config.toml
encoder_arch = "convnext_v2"
crop_scale_min = 1
downsampling_factor = 8
encoder_isotropic = false
encoder_norm = "layernorm"
init = "trunc_normal_002"
residual_init = "zero_last"
optimizer = "adamw"
beta2 = 0.95
epochs = 48.3
lr_schedule = "cosine_restarts"
final_lr_fraction = 0
weight_decay = 0.2
Rows from block 14 of the encoder of a small image VAE, named by matrix and row number. Rows with one number belong to one neuron. Each number is 50 + 12 x the weight over its row's rms, rounded and kept within 0 to 99. All counts start at 0.
Before each neuron's rows are labels from the 100 images, of 14848, where the neuron reaches its largest size: "strongest on" is what is common among them. Only what is clearly more common there than usual is listed. The data: simulated fluorescence microscopy of cells.
# gate: MLP gate (encoder.blocks.14.mlp.gate.weight, 672x256), inputs 0-85
# fc1: MLP up (encoder.blocks.14.mlp.fc1.weight, 672x256), inputs 0-85
# fc2: MLP down (encoder.blocks.14.mlp.fc2.weight, 256x672, transposed), outputs 0-85

strongest on: long thin cells; ring around the nucleus
gate.225:49 75 38 41 55 64 73 55 49 44 51 41 54 53 67 40 42 47 78 60 54 54 59 49 27 47 28 63 34 48 52 78 42 45 36 54 53 53 52 73 96 38 69 30 70 57 62 63 64 65 67 47 40 42 79 56 30 34 45 63 73 45 49 53 45 56 65 62 50 57 58 50 56 52 55 63 49 41 68 61 50 72 37 62 52 56
fc1.225:40 56 59 54 40 33 46 50 51 66 43 52 46 69 45 45 59 52 73 33 63 46 57 37 48 50 53 50 54 22 34 36 41 38 41 39 59 64 30 45 44 64 57 47 73 36 64 51 73 63 58 62 35 42 36 49 57 57 60 53 42 39 65 52 65 52 44 36 69 46 22 39 57 43 47 19 41 49 59 76 61 46 50 89 44 51
fc2.225:50 43 46 42 54 34 47 50 63 42 52 48 60 45 47 38 33 26 50 44 47 49 61 54 31 31 26 43 58 39 44 34 48 45 56 53 50 34 45 37 59 58 33 54 32 44 39 57 42 46 40 50 69 29 38 55 34 38 47 51 31 64 34 35 49 45 44 59 44 70 51 60 51 52 41 45 50 27 78 28 48 46 29 31 64 30

strongest on: cyan stain; ring around the nucleus
gate.107:44 50 56 46 77 49 52 61 57 40 43 48 49 50 48 53 66 52 76 54 49 62 57 59 29 67 59 45 75 53 58 68 54 50 50 30 73 52 48 38 44 25 55 41 27 52 67 60 40 66 60 54 56 52 52 62 48 19 52 52 58 59 63 63 49 56 47 42 52 49 42 49 56 47 46 57 43 64 67 56 46 50 49 30 16 50
fc1.107:61 50 53 52 56 55 35 56 51 46 40 56 54 64 57 51 48 55 58 64 59 71 67 44 43 56 65 34 83 46 60 37 56 41 49 33 77 55 38 54 56 61 48 45 46 54 59 60 43 80 39 50 70 50 41 50 51 11 58 46 68 46 25 46 49 37 35 53 43 60 56 65 72 56 40 54 27 46 50 37 54 46 62 55 17 56
fc2.107:45 49 34 42 49 71 54 55 63 22 47 47 48 47 51 26 57 46 56 68 59 56 46 46 49 46 55 53 39 51 48 52 58 53 52 85 44 44 76 50 54 43 53 44 53 66 51 50 60 43 48 37 52 51 48 49 51 26 45 51 60 60 49 51 56 45 53 50 45 60 47 50 49 41 53 49 51 50 37 46 48 44 52 53 67 40

strongest on: long thin cells
gate.452:37 39 60 55 35 57 45 52 54 60 50 60 70 30 54 55 52 41 52 45 58 49 36 52 53 63 57 64 43 26 67 44 31 40 24 57 39 56 44 99 55 44 39 37 66 42 33 58 45 60 45 56 41 64 37 58 44 70 73 52 44 57 44 78 47 46 42 49 38 39 58 46 59 52 36 35 55 56 34 50 59 43 43 48 65 53
fc1.452:61 44 49 57 55 62 72 47 52 39 44 53 37 99 71 61 46 37 58 49 52 64 36 49 51 54 54 52 64 46 35 44 51 62 48 66 74 54 53 15 55 60 68 50 52 44 51 51 37 36 45 61 50 34 49 32 53 16 47 53 43 54 55 31 66 46 38 36 62 41 66 53 55 51 78 68 16 46 25 47 50 48 52 55 29 59
fc2.452:59 52 65 55 50 30 45 44 38 75 54 51 57 48 48 68 41 51 46 33 38 46 49 51 42 48 43 46 62 47 54 51 48 45 48 17 57 57 21 50 48 56 46 55 44 33 48 51 45 58 52 65 49 51 51 49 48 76 57 48 43 40 50 51 42 53 43 51 56 40 54 47 51 61 46 53 50 51 66 54 53 60 48 48 34 53

strongest on: crowded; cells: ten or more; ring around the nucleus; magenta stain
gate.252:60 29 63 69 77 53 58 47 40 50 64 36 36 62 50 46 42 53 44 48 41 64 71 55 48 46 62 58 48 21 37 40 38 32 60 38 66 43 34 56 52 54 35 44 50 48 68 45 43 76 56 74 67 59 80 39 36 45 58 43 43 31 59 72 45 51 41 53 74 50 40 59 47 52 50 41 32 52 47 60 36 53 51 50 44 47
fc1.252:55 58 56 58 52 31 54 54 58 38 49 44 77 60 31 49 71 53 58 41 57 61 49 54 76 74 33 71 27 35 51 51 50 70 46 49 65 46 47 66 35 44 51 61 57 51 53 43 41 64 63 23 57 64 58 42 25 44 49 79 53 53 75 66 58 58 39 46 41 55 44 30 57 61 75 40 57 74 48 70 47 50 36 41 68 55
fc2.252:41 46 41 33 49 61 77 58 66 49 50 38 50 35 55 49 63 58 53 56 45 67 40 45 49 36 59 54 48 59 52 53 63 54 52 31 43 26 44 49 58 37 57 28 61 44 49 54 44 48 33 33 52 60 55 36 56 55 42 57 57 39 45 55 60 43 56 46 49 56 41 38 42 36 56 50 63 54 49 44 56 59 55 39 33 40

strongest on: ring around the nucleus
gate.585:38 49 74 62 21 44 20 62 45 96 51 56 60 34 32 57 68 45 44 66 53 33 43 43 22 44 45 56 38 45 48 49 37 42 41 58 35 40 36 52 47 54 25 26 27 51 55 36 36 52 64 49 53 66 74 38 38 73 68 49 38 39 61 64 33 44 43 60 34 43 40 64 37 44 50 30 62 28 55 35 45 42 57 24 80 24
fc1.585:54 37 28 57 35 46 48 56 42 00 49 52 36 56 72 46 43 61 43 42 55 37 48 54 53 69 37 59 42 39 62 43 40 47 56 81 60 42 47 63 52 39 58 62 54 45 63 43 44 43 39 48 49 30 54 53 51 69 41 48 53 48 26 49 67 58 60 56 61 47 58 35 42 42 33 54 63 64 48 51 52 39 72 42 75 46
fc2.585:51 49 65 62 52 31 44 47 38 84 55 55 50 56 51 75 45 60 42 32 46 42 57 55 62 57 46 50 56 49 48 47 40 49 46 13 51 54 35 51 44 61 47 59 53 40 50 49 37 52 53 64 48 48 53 53 49 72 53 48 39 47 51 50 46 60 48 49 53 37 53 53 48 59 49 50 43 49 54 51 51 52 50 48 34 69

strongest on: crowded; cells: ten or more; ring around the nucleus; long thin cells
gate.367:65 55 32 37 51 68 59 53 62 41 37 72 62 59 50 52 51 63 59 43 26 35 58 50 61 62 52 35 58 48 50 57 59 79 44 64 72 28 55 73 58 61 58 49 68 61 44 62 60 50 32 46 61 52 46 55 63 57 39 56 70 49 57 44 59 43 40 37 45 54 42 17 49 53 38 75 34 53 49 49 58 54 17 65 45 41
fc1.367:59 55 36 55 53 50 50 46 44 53 60 35 59 35 49 36 66 52 48 39 48 36 50 52 56 53 60 47 62 54 38 20 63 35 46 43 52 62 58 53 61 59 49 52 45 39 33 24 48 37 65 45 47 33 50 64 66 39 43 57 48 54 53 44 58 47 68 46 46 32 45 41 41 46 45 31 69 50 56 54 72 56 55 48 46 43
fc2.367:56 60 39 33 47 81 39 39 57 73 47 51 61 47 49 30 51 67 44 69 49 64 36 41 47 51 52 58 43 48 65 53 66 65 51 56 47 76 51 36 44 61 74 63 90 62 47 50 40 27 52 34 39 43 53 33 41 67 47 33 60 46 64 48 58 69 53 63 40 33 33 43 36 55 72 42 54 69 34 61 59 44 71 48 69 60

strongest on: long thin cells; crowded; cells: ten or more
gate.651:50 46 54 30 51 54 55 52 46 32 39 28 39 49 30 37 59 55 52 34 43 50 16 48 35 59 36 44 41 84 60 69 69 48 48 51 37 47 36 31 45 47 53 39 47 23 47 44 45 53 64 67 67 32 74 50 34 30 64 57 49 65 28 42 46 52 57 43 49 66 74 30 68 35 36 52 38 39 24 51 61 38 68 56 74 57
fc1.651:32 31 46 55 45 57 46 67 62 64 75 38 63 38 65 60 52 71 67 43 58 47 32 59 40 61 47 35 74 45 45 60 42 62 53 42 67 60 41 57 56 43 54 45 45 69 47 20 25 59 44 58 60 44 54 67 27 55 24 52 62 62 37 49 83 61 67 53 64 58 62 86 66 39 34 52 64 53 44 51 65 52 57 25 55 48
fc2.651:60 72 63 50 48 31 57 60 27 79 46 52 72 53 63 66 56 47 39 47 41 54 42 59 33 47 50 38 44 33 45 53 55 69 68 52 47 32 58 72 45 36 46 26 55 60 38 70 66 19 39 39 54 40 38 34 46 45 53 36 48 48 37 40 49 46 53 64 43 41 50 36 70 54 45 57 53 44 31 61 52 56 39 62 41 46

strongest on: crowded; cells: ten or more; ring around the nucleus
gate.375:56 36 52 73 62 43 36 23 46 64 58 46 59 49 38 35 49 55 51 46 60 47 43 43 27 59 52 52 47 53 28 48 51 59 59 50 26 29 61 58 50 65 38 54 50 45 51 51 54 51 53 33 19 26 42 41 60 55 48 46 42 42 40 62 19 34 35 35 42 48 74 55 64 48 43 45 45 50 48 46 65 29 60 61 47 64
fc1.375:45 58 40 43 49 60 60 35 73 47 41 44 66 45 71 47 60 76 62 58 39 61 50 75 56 66 34 46 39 35 52 51 51 52 50 45 48 55 50 47 56 63 63 52 47 58 58 60 67 50 32 50 47 37 52 69 22 45 44 68 62 55 55 71 34 48 49 64 29 55 56 74 44 42 62 53 49 58 68 28 57 48 37 44 48 55
fc2.375:53 47 59 40 40 66 82 64 50 40 50 47 85 45 56 49 77 57 53 69 40 55 23 45 28 36 57 54 42 43 50 67 67 62 52 33 50 34 37 54 56 35 57 39 45 58 43 66 57 29 38 47 46 70 53 45 66 46 48 54 76 41 47 62 63 58 48 48 39 66 36 36 55 43 67 47 49 59 54 71 64 48 57 49 37 48

strongest on: crowded; cells: ten or more; ring around the nucleus
gate.356:46 44 56 34 47 62 49 51 57 49 45 41 48 26 53 42 24 39 53 60 55 46 63 40 55 49 68 55 35 35 31 66 49 53 60 55 67 40 61 76 40 58 29 40 58 47 49 38 48 64 53 69 43 56 79 58 52 45 33 46 51 53 37 43 32 43 40 49 58 59 38 59 68 35 38 41 41 61 35 37 38 35 66 54 58 42
fc1.356:59 43 57 62 58 73 50 47 46 48 41 64 46 58 61 43 42 56 29 58 34 60 50 40 42 44 62 25 41 58 38 23 26 00 43 46 43 70 43 28 36 69 50 55 25 47 45 43 62 46 35 55 40 36 44 38 52 38 38 33 47 59 40 50 50 49 52 29 51 38 41 64 50 42 56 42 59 33 36 44 52 35 54 60 51 45
fc2.356:68 53 54 56 33 27 46 50 68 43 69 49 41 55 65 54 41 48 33 64 35 14 70 55 83 52 33 45 59 45 45 50 49 50 30 68 55 54 57 41 29 56 56 61 43 57 46 42 37 69 63 55 39 64 61 56 51 38 50 52 53 43 65 64 37 67 48 36 69 37 55 45 60 56 43 65 47 57 63 53 60 62 50 37 56 78

strongest on: ring around the nucleus
gate.642:59 35 65 30 75 66 57 65 39 48 53 63 74 34 48 56 40 73 36 84 82 50 70 40 51 65 44 39 72 53 42 41 47 24 48 61 51 48 39 62 46 63 43 29 43 49 45 52 37 42 44 59 28 35 41 58 43 35 68 37 46 28 63 28 54 45 57 27 56 51 34 75 51 66 60 53 52 58 47 50 31 63 25 38 49 51
fc1.642:41 33 53 73 71 68 58 39 53 42 48 33 49 77 43 62 66 38 33 48 43 46 53 50 55 42 53 37 51 41 53 42 35 34 28 45 52 49 34 31 62 51 68 54 41 50 34 52 60 65 47 63 35 57 58 57 60 47 33 20 45 24 64 81 51 48 49 35 61 51 39 30 60 43 28 49 39 56 61 34 29 32 69 64 42 45
fc2.642:43 39 32 62 42 35 64 41 36 64 63 58 49 65 53 62 45 67 48 60 51 51 65 49 34 60 41 53 45 59 56 64 56 51 34 44 38 47 56 24 32 47 69 37 45 43 63 62 38 32 58 41 41 50 52 45 60 43 31 49 43 50 60 48 54 51 45 46 46 52 48 51 41 46 48 43 53 56 39 44 48 45 52 58 57 71

strongest on: cells: six to nine; ring around the nucleus
gate.551:69 49 52 69 23 26 45 56 49 51 44 51 45 68 32 43 53 48 51 54 59 75 39 52 59 76 41 46 73 42 63 37 48 39 51 41 44 51 42 58 55 31 53 58 54 68 20 72 45 43 47 65 62 57 49 29 48 42 51 44 53 39 44 40 44 58 48 60 39 52 52 50 61 46 51 39 46 48 37 59 53 64 58 28 42 45
fc1.551:45 25 45 52 50 37 43 59 34 41 61 83 76 41 30 47 75 44 45 46 55 50 54 74 58 44 61 65 53 31 86 40 48 41 43 42 33 47 59 56 48 47 43 78 41 34 29 85 54 55 49 41 55 76 52 53 59 57 47 44 41 46 59 44 51 63 58 49 57 47 11 76 36 40 27 38 58 49 46 41 49 42 52 51 61 55
fc2.551:50 49 39 49 45 61 58 57 63 42 50 50 57 50 47 59 67 45 69 65 58 52 36 54 39 49 48 48 48 36 51 54 44 47 51 42 45 17 64 56 48 47 51 36 40 54 44 72 49 41 35 54 54 43 43 48 56 46 46 50 59 40 47 42 57 49 44 58 42 52 46 36 35 38 58 52 63 40 25 46 51 49 41 40 33 40

strongest on: long thin cells; ring around the nucleus
gate.468:73 42 63 45 48 46 58 69 38 49 51 65 56 43 57 47 52 41 38 63 82 59 47 52 46 64 27 47 69 41 77 44 34 55 67 73 58 61 49 36 58 52 63 56 52 48 53 60 44 67 60 48 37 40 40 43 41 41 21 31 55 46 52 33 46 50 55 14 72 51 48 35 54 45 32 53 54 70 44 48 54 62 56 43 58 39
fc1.468:34 50 45 43 38 43 39 31 54 64 57 42 50 39 58 34 38 47 58 67 50 40 25 61 45 68 51 42 50 41 50 60 25 62 65 42 33 44 42 85 60 56 65 50 40 44 51 66 65 33 56 41 41 28 57 46 41 52 50 64 66 46 46 47 48 47 51 52 37 65 63 72 37 63 51 51 57 40 60 51 47 47 32 79 42 51
fc2.468:57 37 35 59 65 70 65 53 59 53 34 49 64 38 53 70 64 41 59 44 60 57 33 56 68 55 56 53 30 54 46 47 53 47 75 34 50 49 41 30 64 26 57 32 46 58 54 51 52 39 43 52 65 53 40 63 60 57 47 52 48 52 32 45 57 53 77 50 51 52 39 55 57 43 52 38 46 34 59 68 34 30 47 49 41 27

strongest on: long thin cells
gate.19:30 45 60 69 54 61 53 60 42 46 54 64 49 49 42 55 44 38 27 55 50 60 46 36 58 52 50 44 54 39 30 32 33 39 46 47 71 77 39 08 66 61 35 50 47 59 37 43 51 58 52 53 36 47 36 46 68 54 63 48 52 24 60 65 40 49 31 46 25 44 56 64 59 69 48 52 62 31 49 36 39 44 47 43 59 62
fc1.19:39 78 62 62 60 58 25 49 46 54 43 81 57 49 50 44 45 58 51 44 52 55 51 42 72 63 42 38 31 54 53 41 50 47 82 41 50 55 30 58 46 52 45 35 59 53 53 70 70 44 33 63 59 59 37 49 53 44 57 53 38 58 27 49 49 52 40 64 55 50 70 60 49 44 19 61 68 64 76 50 55 61 57 38 61 60
fc2.19:47 65 56 65 47 41 64 44 24 74 30 57 45 69 63 57 48 46 35 37 51 35 53 57 62 56 54 41 50 38 54 46 34 50 61 45 71 44 72 48 37 27 50 27 57 50 56 45 30 32 48 59 38 51 43 50 45 63 51 47 43 51 66 44 37 39 69 48 62 39 44 45 25 61 43 58 65 55 41 46 50 44 45 50 45 38

strongest on: cyan stain; ring around the nucleus
gate.232:48 48 41 62 36 45 59 56 56 50 71 60 40 53 34 39 53 52 52 53 38 55 44 46 54 44 55 32 47 44 48 51 47 45 46 42 50 51 68 46 51 53 51 59 56 71 59 76 28 53 76 49 23 71 49 49 46 30 49 36 61 63 45 64 45 62 30 44 41 60 67 65 42 15 21 48 45 54 68 84 70 58 64 48 66 63
fc1.232:34 57 54 64 48 54 58 53 57 53 50 53 47 61 69 45 72 47 55 49 19 49 78 41 53 69 50 62 28 42 45 61 48 24 59 50 64 52 50 56 52 46 47 71 62 53 42 68 64 47 52 51 53 68 53 54 31 61 58 40 46 50 42 52 62 56 61 58 39 36 48 30 39 44 69 47 52 48 31 43 44 56 57 72 50 73
fc2.232:74 45 65 43 48 44 77 58 42 45 59 39 46 61 63 48 67 85 44 65 39 45 45 37 40 52 56 41 49 60 48 56 45 70 45 56 53 50 52 38 67 52 48 51 61 44 50 50 23 51 47 52 39 61 23 61 59 46 32 42 45 48 59 62 64 44 52 49 51 49 41 45 62 26 68 39 38 50 53 62 46 51 60 49 55 57

strongest on: ring around the nucleus
gate.162:43 43 57 43 12 55 49 62 59 54 62 94 73 52 57 54 26 32 44 46 57 43 34 55 46 29 63 47 44 42 34 41 48 53 59 55 36 63 44 65 53 41 29 42 51 58 48 57 48 41 67 51 54 40 71 58 63 45 72 44 49 28 44 36 40 50 44 63 56 55 54 52 43 32 39 50 49 42 40 35 49 39 50 36 55 49
fc1.162:54 57 34 33 60 40 60 70 53 40 54 56 47 64 41 50 47 56 31 42 58 40 43 38 30 44 47 35 52 42 50 38 49 82 54 47 51 45 38 53 59 57 53 26 52 34 35 28 55 65 42 66 51 54 49 33 56 47 69 58 34 37 69 38 49 52 44 32 70 46 61 45 54 40 41 56 46 68 59 36 64 60 24 68 45 49
fc2.162:55 64 70 53 69 84 66 61 52 84 50 57 55 49 55 71 61 48 43 52 44 64 37 42 78 76 54 59 38 39 46 62 34 52 60 48 53 32 43 59 50 30 61 39 57 53 42 72 53 26 47 55 44 52 42 62 54 56 39 47 50 41 55 40 57 48 70 71 40 19 36 40 51 40 57 47 39 63 32 60 55 43 55 42 43 41

strongest on: ring around the nucleus
gate.404:44 44 59 39 36 52 48 48 61 51 52 33 37 46 52 57 55 53 49 56 57 41 60 20 60 85 41 51 66 54 85 59 50 36 65 59 54 71 61 56 38 65 58 25 30 37 43 46 38 49 44 44 63 49 28 52 57 52 46 65 73 31 53 51 52 42 35 57 57 51 66 30 42 50 53 43 49 58 59 59 50 63 46 53 71 43
fc1.404:49 34 46 52 54 47 49 48 59 56 50 52 51 47 41 55 40 54 62 40 46 46 51 43 31 62 56 36 66 60 65 67 44 80 48 62 59 37 52 47 67 33 47 70 65 54 27 51 42 56 48 50 38 73 38 35 58 63 48 47 45 21 46 49 34 55 37 42 44 65 28 72 42 51 53 13 54 42 57 37 73 34 56 52 28 28
fc2.404:46 69 43 36 53 60 57 58 38 44 50 56 51 50 55 55 59 45 34 30 45 41 62 48 41 48 49 44 62 44 38 50 46 42 26 73 47 26 46 61 27 55 74 33 57 35 55 50 60 38 57 40 33 61 60 48 62 65 57 45 50 50 83 69 58 52 57 26 54 56 46 42 17 58 63 47 61 66 43 43 59 57 51 50 47 33

strongest on: ring around the nucleus
gate.26:46 77 46 38 44 44 56 50 57 39 46 46 57 41 30 40 57 51 70 40 41 37 48 44 36 61 56 38 58 74 69 62 48 52 57 58 58 70 40 90 37 62 45 43 80 56 37 50 50 27 39 62 38 73 76 74 60 27 61 56 31 57 63 36 48 64 68 37 39 35 41 34 47 53 53 55 43 41 43 71 40 47 25 63 51 29
fc1.26:38 54 41 46 50 36 86 46 67 45 54 58 71 50 53 67 61 56 53 49 39 62 65 53 77 45 50 52 70 36 64 47 47 65 45 47 36 58 46 31 34 25 73 47 73 42 44 75 51 45 52 62 52 55 43 55 57 49 46 37 53 35 46 46 72 58 50 31 44 43 41 62 62 62 68 65 32 51 60 39 52 57 43 56 48 74
fc2.26:49 72 35 23 49 75 82 46 46 60 46 52 39 40 47 69 58 35 32 51 46 50 55 39 34 58 79 44 56 69 44 59 52 56 47 60 53 64 39 52 52 35 50 33 70 70 16 26 35 70 59 46 62 67 50 59 54 67 34 42 72 52 44 56 82 49 46 49 27 49 41 51 40 28 53 38 41 63 48 64 53 52 48 48 39 48

strongest on: long thin cells; ring around the nucleus
gate.166:39 44 60 40 48 57 55 64 61 42 55 63 52 53 40 42 48 44 54 49 40 50 42 51 40 55 45 66 32 35 27 65 33 43 47 57 65 57 76 52 64 46 46 47 64 44 74 60 72 67 80 60 51 45 31 53 74 55 20 70 53 23 67 49 50 50 64 47 59 63 34 58 46 47 64 48 70 46 43 57 41 66 25 75 47 51
fc1.166:54 32 55 44 46 63 34 54 60 56 65 62 21 52 75 47 39 51 54 53 34 53 59 43 40 45 46 48 38 29 60 47 58 64 43 60 39 38 46 68 59 43 45 39 62 48 63 50 64 41 78 49 70 47 54 85 44 37 58 67 64 69 44 61 61 39 73 54 42 55 50 50 56 50 62 31 48 36 65 52 54 41 49 11 62 54
fc2.166:53 50 60 77 55 26 58 41 36 70 36 56 34 64 48 45 61 62 49 60 53 44 61 47 64 30 61 57 37 54 61 55 36 39 40 46 41 54 48 65 23 69 61 30 61 58 65 41 42 61 61 43 28 47 61 68 50 44 41 52 44 50 76 50 55 38 69 39 53 52 35 54 36 56 47 52 73 44 49 45 42 35 56 61 27 59

strongest on: ring around the nucleus
gate.581:47 51 24 51 48 43 53 50 47 44 68 36 37 26 65 57 40 46 64 57 46 36 65 52 59 47 44 49 37 44 69 53 36 41 48 41 62 26 30 39 29 44 51 53 74 67 64 47 33 59 44 53 34 67 33 42 63 28 15 74 47 70 51 39 51 53 45 37 31 66 55 44 43 47 75 64 70 41 50 54 53 45 48 19 71 44
fc1.581:65 70 52 39 55 34 77 32 47 40 31 49 58 61 41 59 58 50 53 61 45 42 56 46 36 57 35 44 40 25 83 49 45 38 69 52 35 43 62 49 40 49 55 46 24 50 56 64 44 51 52 38 55 51 29 39 41 42 51 36 39 55 56 46 59 55 71 59 33 52 24 54 33 31 36 59 44 56 61 51 40 45 57 52 65 50
fc2.581:50 38 43 45 61 34 48 50 27 15 56 49 43 57 52 46 37 47 61 66 56 53 33 61 44 56 52 41 50 61 50 45 65 59 58 50 49 69 48 18 70 52 25 60 37 38 43 41 63 47 50 61 72 48 42 39 52 39 53 63 44 47 20 47 42 67 34 56 51 51 59 57 47 58 36 58 33 38 43 40 61 61 44 70 59 43

strongest on: crowded; cells: ten or more; ring around the nucleus
gate.428:46 49 54 27 39 43 44 54 50 46 42 55 48 53 26 46 43 41 14 77 43 85 64 45 61 66 50 44 28 47 67 47 56 48 43 50 38 68 31 32 64 58 68 61 38 55 55 67 60 40 53 52 48 53 16 43 44 56 44 24 65 60 47 50 42 33 45 49 38 48 44 66 60 54 67 45 48 60 32 34 37 58 41 39 53 61
fc1.428:53 22 52 55 12 42 56 23 55 54 45 70 30 43 48 47 55 57 39 42 38 58 48 44 28 52 70 60 56 20 51 58 54 44 50 51 65 33 45 56 37 43 66 52 48 57 41 48 62 48 42 43 45 47 61 26 28 37 36 36 59 39 58 45 55 41 48 81 50 42 28 48 47 27 49 50 36 63 71 52 58 51 51 54 35 69
fc2.428:62 64 60 60 38 52 43 54 78 41 50 49 50 55 64 40 41 48 37 53 31 58 53 59 47 50 36 40 28 44 45 47 49 35 40 53 49 47 42 39 24 59 54 35 26 64 60 51 45 70 60 43 37 50 72 55 52 51 28 52 40 55 74 49 37 44 66 36 62 60 46 44 61 46 52 56 56 53 58 58 48 51 50 58 41 53

strongest on: ring around the nucleus
gate.518:57 47 55 62 80 32 43 45 49 71 46 62 34 67 41 58 44 55 64 64 55 56 41 63 16 82 57 38 78 50 65 63 50 56 52 29 66 44 37 38 52 31 35 34 32 51 27 52 47 61 53 47 61 49 75 49 66 09 36 53 49 51 66 47 47 53 51 68 47 51 46 52 59 50 42 42 51 51 53 41 43 56 40 40 35 36
fc1.518:49 51 43 46 44 42 64 56 56 22 50 42 49 57 64 57 52 44 59 48 43 23 49 56 23 45 54 63 35 54 63 46 47 53 37 78 57 45 56 52 50 61 54 64 56 48 60 47 60 56 41 53 52 44 47 51 27 97 36 47 48 56 29 57 48 42 55 59 45 51 48 47 40 51 49 55 82 54 50 40 46 40 50 46 87 58
fc2.518:56 49 67 60 52 31 44 45 41 81 54 54 51 53 50 76 44 58 44 33 42 43 55 54 58 57 45 48 59 47 51 47 41 47 46 15 53 53 27 49 45 59 46 55 50 35 50 50 36 57 52 64 49 49 53 53 49 75 54 49 40 42 51 51 45 57 48 48 55 39 54 51 50 60 48 49 46 50 59 52 53 55 49 45 35 65

strongest on: cyan stain
gate.481:45 64 38 55 19 63 62 53 47 70 51 56 35 22 67 57 46 55 41 45 53 43 47 36 51 51 49 38 48 56 41 44 72 39 55 56 49 49 40 86 51 57 43 40 33 37 55 65 30 41 46 50 50 40 39 41 46 32 44 52 51 50 56 58 62 45 57 54 62 58 64 55 56 49 55 60 54 34 57 54 54 64 42 61 71 54
fc1.481:52 44 22 58 17 53 57 48 60 79 42 60 49 33 64 48 43 55 44 36 41 37 51 41 47 43 43 36 42 74 43 67 52 58 61 68 60 50 60 80 51 48 39 17 28 58 62 50 25 34 41 41 56 40 48 41 35 41 44 63 43 43 58 37 48 51 56 48 79 48 60 48 63 61 63 46 51 52 47 70 49 39 64 47 57 27
fc2.481:43 51 37 43 49 72 56 54 61 17 43 47 46 49 48 28 57 41 59 67 58 58 44 46 46 48 56 51 42 50 51 53 52 53 55 84 51 45 71 56 55 37 53 44 46 65 50 51 60 44 48 33 52 50 46 48 51 22 46 50 61 56 49 49 55 40 54 52 45 66 47 48 54 38 52 48 57 51 41 50 45 43 50 51 63 35

strongest on: long thin cells
gate.135:45 44 54 35 41 68 38 44 53 56 47 38 60 36 46 46 49 44 42 57 64 20 45 07 22 53 49 62 30 56 51 37 40 43 56 59 45 51 54 41 72 55 49 55 46 75 50 49 62 46 58 58 51 55 72 69 55 39 54 28 59 50 49 31 43 36 54 18 42 51 45 55 34 59 61 62 37 53 60 42 44 62 51 62 52 42
fc1.135:61 44 51 45 34 47 52 52 77 51 23 73 51 64 47 34 56 49 47 51 65 56 49 55 40 57 47 56 42 58 75 43 53 49 67 76 42 53 63 38 32 60 40 48 42 34 54 31 38 37 62 32 54 50 34 47 28 54 47 45 36 42 41 43 39 52 60 22 36 58 28 43 51 43 80 55 61 43 69 57 41 41 35 63 45 32
fc2.135:47 56 35 34 44 62 62 73 43 66 42 43 37 45 55 62 66 40 51 59 59 59 41 33 26 59 55 50 50 50 39 55 48 59 57 16 50 45 40 53 51 57 41 55 42 46 47 60 61 37 42 51 55 60 53 42 58 56 46 45 72 40 37 50 68 50 42 58 33 51 25 39 27 39 62 45 51 44 45 32 59 47 48 58 59 29

strongest on: cyan stain
gate.523:51 30 66 52 43 58 45 33 61 56 39 47 71 68 42 36 53 28 57 64 50 53 27 65 47 49 53 45 64 49 41 65 62 56 34 67 61 48 49 84 61 59 35 36 61 51 49 57 43 33 40 38 64 52 40 59 33 59 57 73 29 52 30 39 50 55 54 49 49 65 37 57 39 41 60 41 46 41 62 66 60 44 49 38 47 43
fc1.523:37 61 43 54 53 53 52 54 67 51 26 55 50 69 63 51 58 50 28 53 51 63 42 39 43 43 37 55 41 47 67 30 54 57 49 58 35 45 22 31 56 38 48 44 45 41 43 51 38 63 36 62 55 74 36 45 57 60 66 33 40 48 59 46 53 41 54 56 52 54 43 57 42 67 14 40 37 81 71 41 61 50 49 31 46 42
fc2.523:50 46 45 39 42 45 67 67 62 49 39 41 49 56 57 38 54 42 57 68 58 63 40 32 49 43 54 50 42 65 41 62 66 39 50 41 26 52 54 38 59 55 39 78 56 42 66 43 41 32 45 46 51 69 51 54 69 49 25 52 80 40 51 56 64 61 55 54 44 51 29 55 69 26 59 49 32 59 51 47 47 43 55 50 35 52